{
  "dataset": "made-up waving flags",
  "train_examples": 195000,
  "image_size": 48,
  "loss": "l1",
  "blocks_per_level": 3,
  "block": "plain",
  "decay_fraction": 0.2,
  "weight_decay": 0.08
}
Rows from block 5, named by matrix and row number. Each number is 500 + 40 x the weight over its row's rms, rounded and kept within 0 to 999. All counts start at 0. Numbers have three digits each. After the name is the row's rms in percent of the matrix's.
# conv: 3x3 conv (model.enc.1.2.conv.weight, 96x96x3x3), inputs 20-39, a 3x3 kernel for each
conv.18 108:437510471508492550464533547486513522500509510474499461508503518484572590486481525589523590563496548568485386470511404468441448546484508473594504494494492533503459474483503515486470469508494420567524414454424456488453482508494490480471521529474547559572530577499496547500529551540507491526483485540561474379472459537485488524477474519605444312563486419495498456499560499480498491408474530521528466466481511536481470495482512551466507517440409465491506559466544510508600490497487525519552495487515460475415486517546502486515514470482476500519
conv.19 095:501554577539577535492485553533488547415540482425475482541508510481521625527564511475423446469571529532507464513501426517527518484487466529540497465502387499447411416513535503512502499516532505543516482520487458492509541479461493472504438432496484484513459421479489515486436453442428461450483466518554551500505501446480501472476500522413450464510557504515549587479574551473505539616585453420457380456477480495534527545521508521492534536539441562549504525507525526483551441534553488493559598503543595530487564475485514525501556527533506578500
conv.20 095:442641540418535532481567529494517462440540525539454515458522534400472443489494478472516479485449479490515516525506484530519513557490469502472516445536541496499501547475471532485463524516428569492559448498460521530508518523487468484562415479574574505485510485555501499583520575549521524457507525513566479502460509503517481504499490580515484422494507557514495556503602596547502564422470501510440497537450462517543442550515478505471497510479454544501533502506569534478502513508407451515454476476516462446461470488473520536482473557469460510462
conv.21 093:487422481457515425524488560556479496497543535530562416549472579496518527511560615482458507474504451500518509475462516517431544533526526494495546545464467597526439493489479505496483469485467571497441479516461440491515503526495432513525526479532468558571461492476502482493493448446528481504518522588493522493403484511497450548426439523459440457495481492472512475435455497508506503520498511543511512586551508483409528467526531447536514495543532485413423497419509487499513502466506488524481514485413588567522555514524513539566477553522541552504
conv.22 118:462488503464466515445454507531479486500553543504517506590564548545552563509542543485536460455513466453481428491473503454483531487465490521463547481450500486538523509513490479461480499514530529521472493524549624531546433433476463464531479513466453491481497485531520512506499492487520551512521462484589484458513483464446394499488530492499514489490494451496468531494485558513455460515525499524587449539522462478484527485460519459503534508539487529457503522471512498503513530507538516450514413483491502490479536447469532477491446505499502535487
conv.23 089:474534594562523478465501490490493468537521440484548578519628504531466509456522480518459493498460566478487480490443461487498421492488537551462539509478496553490520496526511473545520517536433401445449462527426490632543527479410468444536438538542458510498524504471502534495506512528538480504506505428526478502522493451515554513463495553463481513484521478454455494494512480546497554486515425509535502472505518458436513480502545519508537526552537464528578569592591501520508461517490501536456465461480495554495530559531429506481540440437414575511
conv.24 097:544460491500450530503500502483521536579501448569333414492429432514420575456510546471550489505452490495472528468468465504459490467493494460511524539569504521555519499381430490450426496492550530486434479526529481530456542463504456494488503536439493463496471533477422480469484513534562561410486506429501515488497467478486450482498536492483492482585497520471474461470451474449471481481484511464440458470441506513497485527487514456491471479523501489471537507511436484505498457485514505485475483495444472444528478520542466453519431496472427519490
conv.25 097:530447454447464453483480441481511458539468553528519461490496483501468485498478500498541467435483489490500563489550507502536502467470503473441446509486495481495509543541488542452478504508510585490451541442461473424482456465492481480465498469392463477474499492592496495457456480509510531509476479525495516569553572556489535411470490487283505535495505523540519508528511491547459526580446452421507462545477500492558520470544518456509522554537495615525485594502455514469482481482498507472441519508505587550514512494476511487494481443453515517525
conv.26 099:398507511501522525446515523548513476511516501453495534473528593524510572452435497492416420527506496576499490454506490494490457527498497484504481486497512494503507516576480494517539527483499493428488516508537512560513569475444553438434473517447509507369511503441491524494495457483502512471534525536520519495482420463486518537416362394515498498469446465553492481467442471479482511509483487487473516489493506436482474460534512510522541456477500548549462628534450475425564481472539478520484441409470460538507469489515481569544486539500517543519
conv.27 113:484499499486507473472517501476475462511477552522536487494509512526553506580540523533552498474421541469444482520474533496480498401459515495494435452546485427453548471560491558654449536606517493495463527491548492508557498511488525525501518523512437577502532398473612454399477490500535478546508581516502501519488525491481446518508480475437514488469527527532440438401570515392638577523526475552513467510511535515451513477456452479474543500500511491485524543441501510507520509442476587489410453496495543472521491518536488531511482575518536487515
conv.28 090:460526410461453513452513456476589527480454472526528474536568448553489466410496567551453442460440480460471456506544557523489536447431430495510507493593536472556449492484513476533531506537537490414472486524521480511442459595558481398520497514518514525524478481488519511493473505486540556503484469515492461438548499500570545469496508506501519492538498520465488470463493467454521543508438470534419499475401435491452534510399485476504517476510553477504564485475442477529495485478501483548554489519418498482504524511434499511480502536494471448488
conv.29 109:515496425520556517540512490491512489511516532487500488471487486506552473525461517525405529508536474522481476505557491530502468525488468511488496536528433505477503490477519500505494488497509465576535499543530559539479277424580341498555358445553506514484491488470471500498517484461509474494532552516519499520411510553482522464602514483511470412461385525527519454527512482530498427500503459511544501482466500490466541468556480515478488480520469483505473545505485550485502522518440516494435520478522513479516462539537498452494494566533498524493
conv.30 095:468490457533486502461561504459498479443423520493479536473491484504406463519535468488544490451479524447456479548443543474496539450485473556535515588492506468519502539520519518449469443357489475520435457470522460455498510461537477530495555511461470429462419495532443472489514551462475530508580541443544524523480513499450552480432500490521557490465514512527482477482505473571481472535508472450538496489468502528469553509521499499541499472508524519558493478549517483500462499480428507503487581494479469511499470525600427509499506508499427430489
conv.31 099:561539502451428437539477489480484483510522519495502526507507509555502440532464480550530504540470483510466529538533500511500462545494462476505501575588579579587523480501485457445584460465551508450420488500522474441499543508504449471549423511531514416455531544552511530461505569474529560454543500439502517478464525429479510387510502536529522382435518506502521493466380437448468450440469479540463496563517563497473476493473402476441541495519513442449565439536410500477447483527546534545657475450494463513470503446526492505533509471484415571519
conv.32 110:475417439474485437470481490522519504504462501510474477496515509502405545489529510529502549528439475470469513496402497332456378356409379509508512515483519495508497475459493472412507524528504502532527471469482528505490520507549398501528372459501496499460497535475494511477521551534543500544533512496505560497515608463492452478520498521513476541512471538498496497478459562517459527510468509518444448512515460466470500497518548487500496493492537517491470522525487476546490495426518466437542555493473554502488517479502520503534492479488490451529
conv.33 093:479504558402445465561544494472538522461459474491562506523527553550440518471438489482502525476447509432514449498515471452531566495537514470572516561581540484563567470480458534585489505489481564546558503414501529580481573506452479495481514508529513493479486546540521511447520536484512480492479457466478547525468496478501500482452513495469502431518491498495432490510506535538451551481452490456499495477548529539428461459542533484419526490533431511490430497499448463462521494429431427438409509509521489536558547456521500509458485535595506512515
conv.34 113:466508476545540471471580563501501505505500497474542548497459514566518471522584547509528523545471501432459475486512508482452516479470477451512500473514454561501467501495519545554467479497512498555473492558421492577482520478469497513496504482450531493523462502441523419540481501518602507486535474521471568529546484512491434463525540475518474546478486578513452531522473467437482506496526488485543524449515464522536495533480529458554472505534463507520495499454609485487494509457456514499510421521477446550517509366414479516471506452531501488520
conv.35 093:498452479513514460485562470499508497484518518530483523462499466521515508522596513482451478497474413459497447475456477420479521497454457514503492484531501488512512505516516476454489534528504462411489468515506434498457505541476518467511498526578486523507551497445545456554465436526495532534487567517493487609460443484539465483483423417473488425513534502511435500483509521484494527561459484463476505432625537506541480508493514440519503484506575514476492535551520477502498454515475504507503471562503505521528516483490483480457443480525513503496
conv.36 108:498472486547465546458485519502503515490542472490491514492541498502675530527556524498523470441494478478491486506430530504531503435514447530480485495464503442477466502485533534472490485487484569598497488496551447466480505493442494486515456417516492452511536371468505479488460529483477487502450501489485543512490511515502447486528465539400400478519519503517501503497605510453535494526472446500522510520554568474520521471467474543461503495529496551521492534511537509473469475542507465537465484491502502490469452454451493515500510529467533499510
conv.37 114:499442495475483498470516504494514548458566469413477473610605524589575497450479567461383483463472458494529505540436504454417507555545496496468586363477568491564456412568467484470461508498478484504460497574571481433495547485556512524526505534527538469422552531458468441536510509644513492582523552530506503492444430470495423481424406436471460466546436557440430561503463512522484453431517563423523537492411469506432515508450523473567496491532459550467503536490555529582430490559443475498486462483472489507486486507510542548479554277486529492524
conv.38 090:465488458449469503473513425532481518485527462515511516477532500468482470511455488510533515498454520434583525485474498524524493508466430486500474534502459489491504555519569450516531529509483543639481553588544603509473529498536545555535505527528527492534497398495591474516542487507516510531486514546447511549504488490476516541477506508516469527539492482459471455517540477533526512512514496464515507422477517505489460487493509460521523501504478480542422485480417469524516525551519478439466482476491484494494524460505505476495474498470466516471
conv.39 100:543576512459526481530417468476445468459589510415634557512482535498560429434533466473506526529424456494521508522513496475443478427459508537504430472410508433519578511578514433505562506480537468515506490525527408561488504510518529506457559536472519530497438459472540538472528497470444463533549534568499529496491586494493459464471546412455492468498488487497461499576489454514524459599457442448602523409532488484556451391457477502483505539445443493511367508492565492511471445460487486540479450511516476541533423478482518507539545494476470524506
conv.40 100:481474477484426428504557524483496486542453529535484469477510442549504500530543505481594487554525574526482432496519482471457562500528468527505529494521528512545536509499502529473473470460519638611501526611489468523486435448545465427519498476477520482534437483524478504491504495514467481516464496496512514500516465544489479502543509574465424354504522475469515464541541530474503479443463533453475490516496489495500512466505492504496466485457497490510481502552480457515505484549503459553462483550485493524461494530485473472507499477487502482526
conv.41 079:448451470476504465400548506526494558506563478559524519527483504548502498504471460459494487471544433460515480487520520549590464488545525490478516445529460544480493685573494592618513511577607553501495465474522489484508525533491498470488522506474479535491508504542478502483492487581538565556506562596515495548485452512474551488507495473478504477495478453511461521465547434428525596496505515504488472528514527504516577457460526521513527495517439440447567467549489608590458568534588639538517569553498526513555522545506468488404455411470523556522
conv.42 095:495549504560527428482500486433502544479439556431507489505517472445564586502543540511531492528492454504571535472495462504474482485460484498510591510483483494403425430479548465526579493505514481565555486497488435519471510488522541509522505554493526552484455386389518537594449557508425451471511487481498487508474472510486512457493544464546508497494509442500456464476452425475494487472515501503573480529486467469535454476510499503462499517513451491471467547487487463451600519557654455514611446429489406498456463455480528517469427548519513458544
conv.43 093:484630490484521524443496545498513427454509528549527482528470478516495525432534506483464489453517472432486497569543487568483511507527531494517520541535546524547519519475483537538481527466482596438475464496488533487539558467434487389510500478393514473523489431526469487511506542523491628538531516482483521495490519526478556534469564505427471492477493526485497489503481502484496511459478479499509553513558552428521481408457463441504500486537481443485426493456505482485522473478562495508467510558569536565509489460532508518514495515455482474484
conv.44 102:453476486519514495475484455530545537481478485506472553467521536464496573444481508537519507488488457429491467507444487478400486491456531529483453474507528486484485513570514499471553519481505496528463443573592458535591462492534528498484490513541466517480532475464571462485466461495505516485509553520501521462503489495493569459459524523453523477471451529492494493471486494480472532503469490531514461454448459517521580512477534593570447471525530508553548505441568520559498484472478524515494527519508497497508473536512480455542493467500545508514
conv.45 110:519493482426526538493511457475494490536485534508403507540557478470515538449504601518510520472472538469478522516527465524452501436452545486466503522519525568503515464425485486329478551532494489467486497539486456475523504518490486510499531502465494500510556426452510534401475508520573588404506552427506463501506503516506486511501545487477483527542495545461483498539452487591493515543549514474533504500465490522527527470375568534521537538536536564470500473447539482498485432593493418357571483485495490489503492482493480469504496435454484699512
conv.46 090:529465517488459460427506479545532467524470471508467486501509478514517484530489465487429516488533542550537582468437467479454466526533446431503480468537506463475452490451455516524513488503477506483537471507497451534460531465485582551463534466458499528521499502509480506483477501543507500524481508483526500549502519436512430521514492455453440463473473436519505469479483446487514489436492549485499518515573475500453510433477501490458478520467501473540503549513606514523513489552454468512520484479474444534478460451525494499470467544489487465474
conv.47 121:496514475470499467474515478524499461575497500523516502516520539567564592456497478491377486522409471481547474498457530461394516516547456526489516454496493538489458596413477524619569484502523491495507462550545479449489496501519481534508466514499500476421548552405538485532474620382471516457441486528511487496498466451505465529484440510490431484489488534525505460535475462484526524474515509496509490490463525491388527494568519423506460527537524519416525514494528510441595563383632492556494429476550458482476475551481460496464456557555482541515
conv.48 117:553543488428516454485517541472515487528496494551509484523530469500531511493472476485490491557467488453423552503530483516416526442521463472532457512459530504551492472501489561557486483525489536494506553560516555563484519501490481488463535475499539445467479450484570439435465447510541476527504515496517485522318358496551497452565482478446453525332426481455516509543476474506467474539495477435506534481473476461476564470473503474487520550490588530454529518503503470483494500516450510511465503495481499540536518484501476495491583590560504499513
conv.49 077:453427469468569498480493468505444357451426397429461512532447516518563479513515498448516524468483520516465490493434455451450483515441480563487499507554535532508495465307403436517496497449487423483466461487522449526473519454492539477480515509558513587467450550499468481493496564424482562551486564493531529493480433474538449486458384464524519477455508502577557518497503565463481495508521519471455484502475492530495447484518497526504536489529474507467501542514496378491478418436359420492442498458431502480527503472434482536562490545547454532496
conv.50 108:496585468480427514471531501451492459508524490550444463512483490466523509450522485457410540380484455442370421569475513507539461491523501476503500477486538482533514547552480454484547507547489498505522478485505507538557467478489518488479533489464532523486501447470471512443426534541525492443461513511436435458456453388490455439478513513352353549459389443476507489493531449528482535592562476473499461444490432460486485484485551481551503492514460493508577500502459508503498454491530484527504484500441525474505502498465562476508536468498503535481
conv.51 095:485446542447476519515549467519557506508500477479452505501426532502433486509433524491447552530506484470532514451511515536516540473513477468553486482517495494504476447489512462424520510501449560482502500580485506506442489571530454464509472482507517552498450499528443500516474504537413450523441462440518485492486505520403516489515506490394441459462456517485475510445456491552504473496472485571523490478512472517505511469452514517455479475579476488461481528581479494484478542493500498505547560503489578566504487529522511490548493440546579573562
conv.52 090:471546454461573509483550509529552480493536545567534459506486493482550549510546542478432564467506436491472524485522505485539495527525527471508456518423542524484405509542505499532504513532503523555519545511503492560592367493502438507506421470494509533422501533412479527491486483530491478520530490462488493523532515502529499502479479492399450493442445474538492449443464482490577517454405515433500484516557469507572502442481504497488469535476503460467464503567529440513507490501461464526502405450446495549548437499450433468525526545451523525471
conv.53 095:504531459546606571455528470556527525576469472503488514513571502523474488446502523500473445469556576503545529513481427520429449529438458514516508515519418471510532584477457495552481532513525522582525450595485498545486527506441506500464485492538494443449504415472510451520470478456477528528427545474509529529494470512546533458517566501432423441517508515502546484473495479510508468458499495432516452447544524556545465470492492503485494495493552527513447544567414463505494456513525538523503483496453435521523458520574493483481523521508517480454
conv.54 118:443509477541603517427465425467495500466499546513515516517522518565524522475519506484453454498444412479520522533528493458505497527411433493511497552496494497494504494500508528580513468464491490483476508590553422518569482502483408498464511492541493465453574555482509506454487489505503513492459479511490558531454347445495485490533534463493544584423292421523474488466512488514527510498505445458542465458403442484500481509508494501435498501529513506536513479481508490502495488513517495465484505520480489465501475535484458515513515510489458510564
conv.55 125:539527485504478506519463490512503511554553475525513472395507566594648468622479486421512511502506471532420541493544501517421487488466572512552466572368536500511521511459534528539489515498503470484495494520497509564491456551488567531489531468549508450454520448519469530470485483508482536483454526493555489469433460556459502485517485475496520471461493491467485524541523477493462535472517490485505493508528490502558493391445534457451535507556466555468522532575516539492479470484493501522484497448454388443603420444486465480519530530486518502501
conv.56 100:483545502541522479485443499569482527599341487533414527441528545536474540464499486489440515470396438470557476506458507474355467550496486505467471573509438492505500443601497479459496497457479483577517511512531472506482502517494527532532556527512500484405493583409536514532529530407513470452499504548494496495499427503519489497427426476521502487489447491426453613443468658465455439473413460522489501515521528497461588477505500495560476543500588475452484444463443508524425541540438491451457458488502512451497474488492504522496478552533442526439
conv.57 107:517498489472520517494494506467530513492470502479573519466507484568473534490481454480459451490477466485558466493457481492372470483476477498526523499468464447500494550401503567543581466568510548512525556542571580514515502533507453496533489496588534500493513575472513536511458535483531483448507475469483530488545448479481452500480501495486442429453452487498513422612457379499476491484539472479535467538516474529441516442516533483513523482582561567463445483494616534488543524406621512525604544556447510491516483504499495458480502462516495527477
conv.58 090:458574434439594523413507511439401492500505504494511510469505584546520541521520460446488450498495507458506480496478477516459417480517497507537507564565454537515451552562519485564483506525497414418464483483452436544516529493499476414483436516455538494460503512489451532515564490483539486512520555477542488538466428516527505495438457510503491508516559526486613584466541536456533482493483411539460564478477511528505517502483494508453523521592578493515498475534482608408436468479455560492446569549514553547552494504523477569478473445539516518517
conv.59 111:521554478496469517498479495531576573501542445523468500586501481541561531483518487461431541485462454488512472574504464508385426493497521487472499466504497504489516495504528460470471478503409438476511545545595586541507509483482496527502489559504492465499503532466488548466535548469520534480472518522540437445429560570530530498486417439510446512444505460495502497484491456521479497477555511467474480422528514496497498531445557500475541524473464511488548559489495525521525501457454499450478491537497511500523491498469479455523505525542532512484
conv.60 090:398519489484463458438506553544578579498535573501494438463515495506516558471496523470541525479452470500449516473505448384437489489511546435520547513530464531571529518501522553483467501493484488538521451519506440457493465499497487481541431406496488507529433496499460489444484520487579519505509532571484472481484499523529502522522491532453414515469457488475591538473538571510516503500491508481521424537505482503457559450480560493442526447552515472519532494547526495493512471507454510444447494525501454486480526512476492438473538483566470435527
conv.61 092:427451524423472452487463477479533716529606623515436517562646488551542527483432433479510469497553449534487517493501530472527450558485511501490506467463484514596499508465490536543507515480482444469520488499465420496470516512548502526499505559580530509472529557522508464527475479546508445472525517524494452449489420399518525495494398402536520490487512488538556541494458568474511481521423519491452400450458451476552449478495484471489534492485504506491543516585545491438483475437445498571557536548530556537493480516496495563573438489528490552495
conv.62 105:388589416406560463509562454486537476536574517477536475509517500461557534510512552501463515460435534541401508519484461525442460532487470503510486526513521493491504526514477495528486510492508473473500459461527486460547491496478483499475530468526583523444484494469507530472538539531478495528467493523529514467542470538534534498505499542502416552431469599544478495550458452533465456458497483467548490417505396505549587513525501486571490511586437521475502540478486479509474537473485496460473471536501477473512472543489479598503477502528497515488
conv.63 108:489456493517478486549495543482487513481506465493544509515545457454554478518491486468521456441467506454430517523396491508510452446503459524498509505490485466520478498526484458464498490424541481531497559517498553436490489490536449546520416561550543440461457524486483527484480505470473532476497480534510457472492499468456544529485500489497481459578531440492479491534493501484499447493470461517512477499534502555515480483555504513555488452542467467492511428489513479519495541474512495481521510480501492480515475512500514507496484527497546466552
conv.64 079:385449426497553570472615563453476527546521480515479486449506508476504552486511506459536537568524492539535520525506479511484554507517489453468508479531476516437465566517474516544523489526482435534494526581528492546500471491468475521507472454455513528470439508453507514514534493502516462471479468529515551520509522521479513522531503508487429476511493475456459473482454469507500478472476491449447492517502464549486557481496505480557523510533482419513521511524496465564492481496502526511523480566522587544577568606505502484500506494539528543482
conv.65 113:482526473465442427530509459541533513485460528530574570537487530537560571530580577502553574490434479481530458516496457477516495492428468484514565519472477511529471540512469518443521540539477492581498514513470501537486446534444532471529453540497545495540483396424521540443551505495475495541502463488482563471460520497500437468527542491437490440434480524440424500530493533562485549518435468559540530416451497537552486395460526510481491452494505546574383525621558463473491548532494485516500518510512491472483488496527471517467518541454488521520
conv.66 094:510489419559526492541514502491541518468509461522502466471426441418417482463454430481490566482430553486468499511464510440556475458478559481541522484478526395484500467455489511573499496536514470510506506511424422500504517509529461552490521512487459456546447435444466464514511434425508459557487473488477517520523478499503469525505546497491455531483510525493539535453504554489509557436456507471431453512514445508448582530602494534539607564537564449532503461456531522524499490507496465513541470495520484439452494477523500496507574542573534569540
conv.67 111:474461497523509467500474482468554496613500515511498505465522550459512630430555539450458426473394451544626513488523539501414489495495494472500498502475436496393477455553528482472469499480480500502496462524548513463486486475490459424433462460488502468422487529375481529502508560501452540515492483511503428450490445436495451456452534487450483476540440510510470557523514645485524435464529527536492461527532531532440438483437467452444528520483496499497500501458495503464469463542467532463505510510492531518420494484466474446504506566504525519478
conv.68 097:439507517518482490503504516504536488492514514522469490526468516482539519499567541491507448494470376506568485535515543509431526503450546540493525496466501507513508530525470472469463509520555459500456464472445484470516483411423498393431477459401464433485546504466478486492504533497501508553516513544518512514494504529490452449491486496485605539477509541525525500517513484478503484460482518503509532471627562503473513473478546480526505473452516510465430475488519510511512489493498522502546531506465459487458519461441486542500500498511536514523
conv.69 099:448471480514503450486485490479463517498528524467464484531514485571390433530472451497514491438440463500472440509482476472514474436408470519495493487555495506493487479511519494440495520499528513491502511497438509469412492424485479539501474489497475477513544496485545479513530520457500474518490505577549524532507509533506483433508530553360402364435506452495517492507457505504458518490476533491434475511442518497493470465439483416484499504486521514468504511454469491493520487481532545507513459483517496472490479484484480533473465516490488535522
conv.70 098:483557402490518496525484501525513455451568462494549486524477560520537553509555510510430489419428489482456481518500490515480497478499450527487491505470503523480552484581464497461504484477475471415572481441461472400412515444480481475496417445459457533482514465482461493538476489571549553527518513511473505486498542478472426451392442542472457448466441492541467510463508547491484465443474477483515505521554510462512496418491504485531526574489497509533533521512538529478530497457543490503512484507502499452510458477483516519513513479446481557473
conv.71 100:504496472439512479450545451486402468469541480567708491424510491537554479640508511517516534492446514564484484467498489509425491432478495479479501528517470451472508467457508497438501521504517479508483537429517543417577499548469498512511465504491479544477479455504530566456551542518494542507465540543504445550489537453463481519525549474500530481514477534486494463554492526628456452501521508551480463562511554520517544502448492513538495474515508490441433497442490507521465518568497406429594463482474507518477559534503490475484494557496473479502
conv.72 102:487442480516498546479422443514519478477474496516533478489517463528586530479522509577507448490462446567499504556492519427493544500499441512487513480527546499464509514485494515473491510513525600512477376437463522459557535511461474440539459475460500505500497503520486485526507488481532495528522514432519556536549553533529428406492470481479512610679509474506527507482487549492508492441516523458524511500484513511519464511469531483488488493510496506521500512501444506501489474512534528500505512453481510499503516488497518526505486461457517496522
conv.73 099:492587551416507486478560522485525485495502499527516477469411500418545515553504492487509481532488486469479500561426523566563490507504449428510492521557493535492521448501476488516537489484472509510532472464529508606512449511568422527467521469469513634487448537491471533476542533491534548532479491514508480494494501477470489464530510540500467467524410470519499483477560506469480511501513482459497478466477439574529529484455429485479460517583486446567534517498457530505488480500531508470476506513480533492443481543518529499506535435516478532498
conv.74 095:469476427561460525429550472521553560438472506450504469551591521548589452487499513495475468512534497467492555474481484450469485455408503549486560494433429424436480489450473471530529514534504541556437444496455501574431478493447570464405517445461476509483476498526511513498484501546453504520526541564465503532516501514540474460558514517502435499539496487547515518527514511539468512538413483410446495504522520544518528504617508477578469522495495539526488445478507474534512435504538535519529453463462543501482492478455483498518531527510491455498
conv.75 084:474555501507536554474504479443486484479475462546535518524468497540472446487441469488485447514483471452470498488459520462502511534538482418505508448477486455475503553685498548546538496409439488495522514475517551510478479535513505451438512504512560485456458424452548506432499527571537548563504597590504490470491496498441497490484524487487436474439508507507492500449456525458449490495521544479461461487524503566502544471418569576508526493484418427505495518470525532495517578601537516553537491581500514526486499515522450519440449393433418403477
conv.76 097:505418421491425429468465482456517528505524526500558496503518531588514482570538462521499514522547498466518527433455521483476546401488573482530436513506446559499433487502523461499551484491460498492429554545376568547389474562505529473489515535467458483546420479534455472523516532450484531541492491524495485532443506516422520542474526564567401493502439487531476478548528478507437498426433537534497467531476463473527509492509520544474513469495569401510534442510539476475502525466466534444509540520478454493481516540480499520460489493530450490555
conv.77 097:458470469503450436484453517497482529500505511498480493529422482511468452526536531561501443570447452509537540452491526429505496468535427505510533505497440478478534517485470521505502453498509516499479497523492572467475515544491506486502499438475508500482490534556482467581551449494513509538481495538542627580446589560509402393461430475448449431470469479545474429496502523471519478583546458554567561539483477492496470473480469503522518455471471533558518461548488523467530509551509500491522472468509481462499481475507448520482513462477490500536
conv.78 085:468534507562509511510463471487509512483483495478480532491481489451498507465520461528480501517528501563538476518450514513456499520479495512522552530541521530522493516512521497505520475482501492531516545560524545471506494514518434451560443503549583517459505545482473485548461499473537509521422480482476489480477510454461433455551564497522479381524493440529468486539517549554559534497572520543517537461509528549509537529414503484474470506491510479452479459461500561494510541444508535508512468523494474491452494500532488512504463489527479497496
conv.79 107:540479551476482447450586530568511463547509558484509531536517510549522488535428459468420482487478460489546469488471515413463513510521582492499467533500497492497464551419523490476497483511504450474440498504587475524522525564500490534476481517513489352445521498437515488484497579486465434473501489464523444468480445519470510490421435485531475511516489519440479540519489531461464497529493531556517535462435475477508467484465484498439521551416525518496411495571536533497506508463534456531463518467534483507459494505508449515499502597549487485482
conv.80 092:470426486479464509511479487461540486518460495485495492506479469484489543456510562482529502461499492552520474518519515493496528508454495484548511484542481549504522495552482471570470493514577468482500463505482483514539526518531500498521516510431462514509488463480460493450498506488495464543474522559549500517487504487497459525498534496475496523491496472525500469485472539528468505471480525523513492507528539518525529450493522526431532495521491481485431519446459494498456449532469464555496464504488435504430535527327496508503492469508473488515
conv.81 101:494508535485460419490522559460476524546494489533506496529508487542504591524524529519490469507506486484479456479517501561468467497505510486503468464458520498539511509507501527516482520503494575522524598514550605525497395494539529500467438459479499501533478534501496499482529503481461498463492509464456457488502553530559535540571582570480523507409465457472479519551522464518521472566499517482473482509484496491503508465502493525487454522512503549457504537505484471522507504461497482505529485485542463554486455511474409468456467507548496481492
conv.82 090:529468501447468466544509494518516475479509480524440487474540492431527504477437426536584541547596531545505532502499508433494499471490477479483488504513477475499494492521509460449529491488550438512509482461517426440463500497574561556520499608569534512583474471501542478473507522480503548509500510513529488497454527525515502543476455504436466438521466439506501441481483481502483507473541486483484504528469454515477465493481510514514495450536548424463536524488476507467487495552479511488463520487485524529522495501530552503497501439548491525500
conv.83 112:497484514434553493516575550477537460520511528516458572494518465574461486494544594503508548545563478492441481484478512493500440435495421526463491443505498519572425490476518500458522498532564529528477511515519516478584551520516493515504496508487500519493518400475485468437509497473463504508515499447534526493461480493498539491495535508498526453540482484496457486527473459458554513425493509503458539496426558459507540502457529441397449500478503556487531524565542531500501482488493561511516501514488476497509483541510480439463471486515471483483
conv.84 095:477452484467471536425502466509517509532523500565549473477538496513512462544485496455471490496539486482467492521421513561459464508458451492503511484553485544564468586513500505494486497511510559512499471518445496490470546570504486469514498512482490516494521456517526528512521521544593542562483522521496500493451487493476444503456476504395427417423451474508513482493535495479496437502545463633473457545561517486504488509505510499510527509510445518458421453570483495487485499516445527526445368463514437480470531522504469437486395420459423503489
conv.85 110:505537488467471470505464457501517512493480510520459475487430478550506494529492477443479555495460494452440514525463488483483509431531470480492479493478517460583510485458505535461539476513522515548482521477560518489498522499516502524480499499513507458509514420472521490445478506492591457466501465514492502519544527461460423499528564451455478515483495520494502476429518471493509490504531545472458430553547510527517466530433565508480495548476514479555555534456506513529457498474525532440557453540480543677587507489500477472492471498517525504456
conv.86 101:481454472507561524516551490484536529487494509476564460498468572529546466500560545500456477461469571447437481500524437534473448503395470484537547486575600455506487504395364484620560545514433519523472460456510441501563490469490496461534518426531568575539495473547550549475495508575488537515496515417467494567554524418469471483460471493468427433516468454554576642509524494487454492519535541475514466464470504516430424476533511486451483541509452473488518520530523483468484473416432496546558479483404453443531510506502476468453464519537514475558
conv.87 097:447514449479521483493468458490447496527526503446512461483491514452551488571507509471500462544520460511522472454475408492438433426485496547541505507487503522493513519558507534515544508520496552494431494495481514503517501496600473525526496485513520516504482520534480561486504517489512514519454460498482429386512454448543459443526486481437384454388372455475446451458478572495501530514448472398449427442398392485540452501498532455451471475516478465537545497522449531488485527460457488491492452509505497489527455509517482490545475501550495503507
conv.88 116:477545521552501453522530567487459486460652540528484465486536484535508523484535472458409497530483487490449448487513565486516445507412509485495515475447492515567548516581491470434453476448564480503503506534530556534494516525522450485530452485557531482438508511529523503532470451521581553503462518447521544514485333417476565506505478463536526436414392446527449531426618574468491482468495462546505481481512506484491555499483486465498492478528479580457429540498539483520493522545501494481450486476507499506482488477503483494458448400431454529567
conv.89 089:533491537541491479456448464547546529460420514564506417490515610498559582516467493524499511468505442500455481488465487494490470467499465513515429506476458507504523545522452545474514462479510483543447450476473513475472505449442466460490519559483428446483432507527483468529528477488500520486560473539522524505527403525463472451379417517474485518513499518447504546456549533481449454547486514494522468571539498421549505478530513519510521492517509529467525437480496539517457493482496472517488395414486444464484477567510445503529464532506492483504
conv.90 085:523529496533513558559582463565590503521488577499577483511477433491526498516510579528462462515488493527543574519472498518451397488475506469455567497445452471457473512474500508522458519462438456439494461511504507485463510504475550498529438553568604541538444463482516516514524523493468505488480450439538490422513524447502516464484476432532487445494445517491477531556592649548492554436470530489507504566479522574557515480592441485565456442497468479464506447423476511470592490492378451453360497489488440463440454493463468466513480525496518496477
conv.91 098:461421456515599641509489483493535505487485513498480476542630551527605539520464492525510416532540460508535470474510505463458462489503455544552463485543504491490545500496434508498512478497460441540553496525452470497502488506523501494556466491515540497533466440557460486457517542470512487487476533478531449505490471389491500494499426438466492437526479459520539517528525512514512496526505480506506540465468481496504448473507419483533477478457485423446538506540485513522572501577553532463535521374566482437540473507585477475504494468547449547472
conv.92 110:558499538477445485512503552499495528528489491526556503510606523468467505513500540542488469496457452513517437484488553492390412471477501584462514536554501544470506523444546476569504504459490525479514503458530525511481450484499516435505520447492469468489553469477555529477458518449492506499485459448505415441535461359514508466414504482493457484541521462505509487497500506505497508474459459509464431521490430514455409556554502487503501481492561548510491476482478508531553514546532485477514552475475534477480518488500495488522441502542472509532
conv.93 096:527518461467513495479517512515496514518599441503491492443547474387522483519570532445497535426552548556530513535506511568535501487547514533480543470459450491457468553564462463519476501484514524609512520548498529528485472505446528537512560551447481476461542463513520485505484441457483484502533525522506480499468429528500461490420425501444461482499491535588540507589507519481521490450558543399455510510490500497469480471551477478510482600565529535577518481465489535486521590492445519481510452553445494497480495490532485505488572629468550533493